{"arch": "resnet_bottleneck", "norm": "batchnorm", "drop_path": 0.05, "residual_init": "none", "lr_schedule": "cosine", "weight_decay": 0.02}
Rows from block 6, named by matrix and row number. Each number is 128 + 32 x the weight over its row's rms, rounded and kept within 0 to 255. All counts start at 0. Numbers have three digits each. After the name is the row's rms in percent of the matrix's.
# convs1: 3x3 conv, stride 2 (model.blocks.6.convs.1.weight, 72x72x3x3), inputs 32-39, a 3x3 kernel for each
convs1.0 095:102138142126144096090098134148190210160145124111111086132058142094117073089064106177111118148119125136149140163085114126089160151167094157133170088093095138081095083113110071158137126125102110122101122149183156155189
convs1.1 101:157128128116113091079137108117125099144098128119142139173149128184183189151180121106106131145142130126117149171105111158121147145168167141115075140110135132098128130120095101111085124113113124100162109116118088146153
convs1.2 112:096112153124131149106135174033074089066046057116051036162139152175122136157120123134095147121110148084170092116158132151166198106164094071112099123045073078124075170171170152217209160226180134145190128146155170116082
convs1.3 103:126068148146160135089116119085104056079104059088089156180116130158169131139101094067098130152152157123113135140141121154123174157161177131090107111112100110138107143170134175130089152094114135120085106171142122148151
convs1.4 099:112148127099120104095133128117159105103109115064160106213145214105168182175116162127125134122100137187087147146138138097133132138109095138181087113120124110115109144084118146135067172145076128149138136165120132067113
convs1.5 099:145199114114106165139153119129039096088129063080114122121102175142203161145142129110199168131117148085095100122135130105184126106175110187196156127154138109130141116165128111152126108146077137184156127165120078098097
convs1.6 100:151168127155100146115109099109066138125103107137118087086115163133110171124118136171120124132105155150150144185137168173178161110123154143084144085108107106104073108109111101124140119084115102135126189162186123128152
convs1.7 097:114089124158126160132147141197096130136133156120116145163078157117127150127130153127138101156155140128142128142158176154141147143106168100132147127142139117068075118098128068031101112143134082092164097211103142097111
convs1.8 100:126126137138096158172117077127132122138146090203178132142132079142160092141192177101096096108145156157131096174121145121109122176149104142131075147091110134130127152094067101109072121118159140106126087147111074119069
convs1.9 103:162159141158142099152155148143124133142137125133144169156118112190125138171133168061092081077131109093094125148089147178151151120139120110107079120087163102134144130129200146123120116109127159147118157139143096173113
convs1.10 099:131137192091092156115157137133172144150195178141179151097060131162101133121107089135105083125168182115180139168111114114097129129099099089150163108125147128132100113109070128157145119106094109129150142104123143158114
convs1.11 088:100073090131090158138141140186175115140165154143176146128092099155125166145119066103130133100063053095113119101142095118119117088110096114090149113107114039142144111155149141116147157140167130122075145127114094083098
convs1.12 098:113083059144117129101131110170146150124143110167140120139136149124169146132174182105081108139143107139085122012085122099140132144175111086131106103099099114146150137115162130186146140126139089114157142140148112124136
convs1.13 101:084163164129094150096122171120116078142118120084166144159158169092143137127060141129138134126112127112090107047131129117111109133065165111078209140093133095136174080179118133114168155084126176131069207057140150127107
convs1.14 111:113141128154131152147157158111103139150116099090100118124131097144154143113159109058124122096107114140115171146123114145092109138098095094112094125101124180110176092165132161074141151098112104127143106116176124098125
convs1.15 103:149153138208155154120147115104148155073091076132096115103209162118128177058112119115124124122167149151162135127109085138100157073091183086136128087163114133120143159151138107107182101137094098149096112149092077155126
convs1.16 094:123128126164112161099090121170122141108123165100096169139135139132172055101076092122157161133154140127077156154120146099104098127103159130139135130156125092122136223165161134168117144121139144130140081135079078167105
convs1.17 091:116175128161133104145126099194203196123093131143173196131103113151105152121151153190145165140124179152106123100135129124098121100126115147144177212114116133121171091102081155095093029100089179131121068126140111097106
convs1.18 094:132127154147141078130141159209152126091153102065139191099113133112085112150133110139140177085174131079104175181118116092159123144171161102129182148157114131092081082138101150124157091137055163142104148092071152129075
convs1.19 109:126079099155089090119103096110069048097150139122090056112156200140123141150206210166175138154116086160156140156120115143110167143085115203170151126161135086118148115153083129166131156117097175169192139105199123134107
convs1.20 102:046129103129126107089118097153112162078130133071134128118114150074160128119138126101116177156086148098117108109133108125147116112123165139147148139105093116132106126099158074073105124058140180142199125141153143145129
convs1.21 099:094103117080117084114150120051126098032107070123128058141155140164122167179160194091112151124134131109161147135152169134141104113158124112155124113106113139135129108130126115173102166210145090079109145183072103141076
convs1.22 101:082130137106149121179171141184178134157155154164124134092146108112082099097096136111093116113081164122114174118101143152125094129116136152140120107176079126107071089122079109113107180147097155155146151122103111124100
convs1.23 101:103135118140148108107105129043127091109145157139105108138080073128131078181152118155139137126140161119105133138142128124118114144127113100132137155131156121085095145199111181164078122146084105115131150115136137112160
convs1.24 103:121138074113134128110131157145103129050127120089116141126111095123160075125098143127119107168151139122083130088096094107069090091126088161138125131117173098097103108142167091193124147086117105134120131084128114076215
convs1.25 097:189130130148104099186110138123146189104094137085112066126129120185123066187154160122145114162151164123127147115172109107106154181130122122138147165172169092145126103096077179139034194163102139153084183130157138144107
convs1.26 099:151106114103172165111145150075169122167138117131111071143186109140129126158144115147112146131121102112101201155181123149122132137130120080088116109123126138149116167188158175126157138106076068102132037057120125171155
convs1.27 097:174150122156121106130125158172137127127126149080099160176133086171171070143099189135145054140158092145152058109118094164168159090105143198141099138107082155083076113130131122131143120152105118148130133142104129125133
convs1.28 104:136120156160127149107154126123118081109114076144140122147154169127094118126094155139173145090166179137151148120145121080086130113100120170074094157098156115116072121133173105114182169184184141128087078140079123134143
convs1.29 103:184118151147090124173127149072099071078081077111123170126124148157175063149144122151164179131067099178117142194165176148137150119091108048106096080112063178170096161168108169133099053065148218135210160133135066143133
convs1.30 109:103119129105102130129138119097161156137154143103121099120089144143142159129133128132145131148154112128144144125121119123144105183096142134116132118166129146138126063095089080053088090080085105113110107110088139141137
convs1.31 102:093087144080158116148111073133101123125131075125113125140143151120128124116119144146169092120092094155116151180133160155096111083086064146148098133134105111100157181181131174166139092126134114158137102215175104098154
convs1.32 103:118089157126112149146131137155191166150195149122102061193127144155107151144151064104114116127146141161144129118139104099098140101117123094175153132112068141167133143163144161103142131129120136180078110094121064102152
convs1.33 101:124108143118134123132173148124171154119161162117122094125154197139149143113122140119114137137143133100136133149120101104074190182116147101137155112114118113107125143161192182171148156136149110059082078095030105120100
convs1.34 099:118131109077070132083110120116078065145125117159142141107083143081097147095109078082153141127068138120155063150103110068162165097150127178128094106120105155137085103122099127131131163143132107143114163124116137164163
convs1.35 100:056124111130119157091127125151149168124170140186108074111099146089102132191111170055105137197122133074112120110165132143153145146135102144141088126091091090106117135145142089123107145168157127075129145202088098079047
convs1.36 098:128124130181202128205097135131198105134141149159124123122091127102079198139147150140114131170097128114120066104117146109114075186161161158124124195134090127091173157156098150088158066175165124145112103118095158108102
convs1.37 093:122109150113141121148124111146126197130191160117141133186034097143125079068127149088119101191155154130102164105132151145152134123137121152090083152083147104090150169063077172164145147173142122094121141086150106145092
convs1.38 095:118146166121113134129159161120173133154146117099102116120139150127141157176146159132122112082176096153107149183110172114162132136154157079091074107121096097091092113087078131125135127085066131143137164097109072190130
convs1.39 100:120122177143107116140126115146136109172118105094172124132149141139080163132145144065110148068074128133150127137156164176118131159139142084173152145145101108136129116138119121114163123142159115075164145123117119180179
convs1.40 096:111084104097091113094126115068134144133141157130108150111175183108127160109161158135160160098091134088100140129186172121087120168167155123111112098149120095105172134138119170166161136140095196185178112104135171174172
convs1.41 098:121095098177190167147147149086066079131092077101085107113119078110107094088090196112158083128148135154217125169109170107109114102150135142185138149173113157135122114132158169092163133086158102102110111102159120094128
convs1.42 107:166186174176154172111160162121087090187124074148113136167118106178144113171121115142118143112136161133170148145139116142158093142089120079132091155100162087107123071116073106096137166089143173136102222207165156133195
convs1.43 105:147062161135093106152117123094155216154117137124131169174110075135128171181196136214170128173132108213122131102137099097171145095118143120101132101136115152076124117093084136069136166092159195174187090121126136139131
convs1.44 099:150149131114155129113161118133105156141106132170125154124119125135095113120168144102150122130163158171087139088139184123143101095152146134183114140139134149155170066045148118096119097089095123165136148086164141157144
convs1.45 100:149132132124129129099156091080092087102180091060122135066133110165179190179170179109166108133178165134123171113110159091146151143152167089127105086146127123128111096095089095126049065126113137185132086132143173189107
convs1.46 100:083103118116173138097154193148183118109161176108143140141132141083081151071134149164180146135110107099104109193141138130144073155162140135160126093166143107188183167107178070095188115128138171131155072089123137146121
convs1.47 099:122156122129128089167140138106108076130168116108120082133122135155094124111128124193106103128095103127142078145131150094121130104145122139082069122119171087134101094069087149081053063133035111134094125122147173138157
convs1.48 103:112103069141128160144144162107104137083088133074111087182146170142169131135127123141134078120187153124113093145109123103107129111130188147124128097105116081137127118150149088122148139107222098122118096122116086124128
convs1.49 098:131127131108095112157099130132159159161095073160120107123157092140179107086121136095114120072083123125121181157123167081152095110119172096096072131111108067127126139139110142140097075159111109162138141111121114191083
convs1.50 099:128130145090127126111131117129113140156125103106101084160078168150067157120069066136163115109103124084146192097157157088122151119157135145106083186109100113146162140117136105129158179111166104081120120119160168154133
convs1.51 096:109202096181127139094127139069024095097109085140060093093097115159110113152172123126162119197197097157189124171152120103164132099137139108115103181126133157159116103122114121100144133141133143118154140073124171125143
convs1.52 100:110114128120117180113102159107158111102084103150117117217150219167113121206155214108129119135111145137119132155188213122127130100138064124104115109085112173126099174187196217169168122152168128088144182143143103113153
convs1.53 097:209146132129113114099126149084108069088133093107101101178107091140097090128103147156144120115126124144143150179128119087126114153122124097146146132195114105124124149107147096090130140107118116152130120129100101138104
convs1.54 105:137145129134150147119095088122137144126135133107092107111137112124102145132070132153148110079115171150150141109158125127151124143130137110134148140109161069118147174127060126135138118097096105057131106117081209123129
convs1.55 102:126156105158116151146126130124105135092129167058092098112069071138140124087103097149143172087120086135169078158146068142176167156160121147124088138066140180095111118164092198172123191166105092144119169127187154139159
convs1.56 101:122145110102126149087115157134153093129102092100148098138201138157135136114109146102137109119085119116142187098126143087134129120153144152119130106125114145137114184099137117137141124122169088096129060173181159227208
convs1.57 089:148144136136167099149121076187109143155127147120107072164092126122103118096099155090153085123130166104158146134130136128102133166123134065040132133094122115109097123131112186179181131170132098122099097116155109103113
convs1.58 103:142147133183150122106134133163114177114150180095167159199092122143138105188187133117131103117119134154161111114090114133094128122111073154094112161173193075141158163083058123108152143135160108164114106165099177168167
convs1.59 097:114139140114152108141101182110108110131131110081144114135102117118157122151172139164114156133184128123115148150144146136169172151129151131142089114118085104132108164177218176134213182144130108127178081094118107179155
convs1.60 092:134141124116104131120121099138108189108123132134142091124095151131147149180146171157132173073128112109089120106108149150174171166090100132108128130128128109090112118141130115113134092145131125068064068094113090069116
convs1.61 105:139148106109185130145139085123165166164095169164148158122109107120089105065140121131093121111096119122120104098146167090084155140157138120135111090140146129108078031086071070098070087053068166132134115161127134166165
convs1.62 106:150148131120145111110156140124080104132092099199123096159091087091173095098103107156123178126054101106148161130104097084122124109074092126088131123115112106058168092081072183172152169169146102080113147094114136111115
convs1.63 098:157096166084100099164109119174158176162129136181136094135113090147154130109177127126110066170087149154145129155156179110130098084116180132076137162147129143138093132178087166135075107188104051062127131120096162160116
convs1.64 096:116123104137125157112147180124142151137091108112147147133152133129118115115124114085090136135173118165108082027141131144084128127116166086095131094113144124145145173121141128107171081131146150146176059065147109087124
convs1.65 094:096115148108144145127120160140118107166112159082147135148109066142098073119085093102111132134136108113137155115134116123137123153128122072066091070098094104133115157159122098089126101167034128052106123182172103106111
convs1.66 093:154105152176134112097116150119159100099160154124068066134098043145138139109151095136047100105154186094097120159094148092114129163164124182136117133170177152135127127095093108100161108107182155152162110111072172116138
convs1.67 103:084188173134144143107151125114130116156077126142104086135104098119139127154146123094162106115171133125154108133127125128142164146104127181161110125133156132102179112146100133100109155118120110085179154100092164150113
convs1.68 104:153146132159153125154161128092074102162119168120104092152161157109136117147143133108132148113129131146111149204111119150135108131167144094136107094146129146120169111163136167084142165152147047099072088073147086023066
convs1.69 102:121100163115114122111119123147156143146149082086122156193153143165174191120158149108104162178139116159141165099132078156160090087159091131129103139140114142145113125168182150148163118131142182186154177138213098015050
convs1.70 101:136131111086158124123173146109090134108092120103139109108143170081086091161077118161148145143175169137134148095084109095096118132116145071084121136124092094112114107096135126073116095152142073095105115162135099082071
convs1.71 101:123073102075131132113159112147137135104119057164125114234172159198148176232177188134116144125088151053105134134108084128138118170192119119141152206156099117135122116115134148145106170134170104126129115169142162162154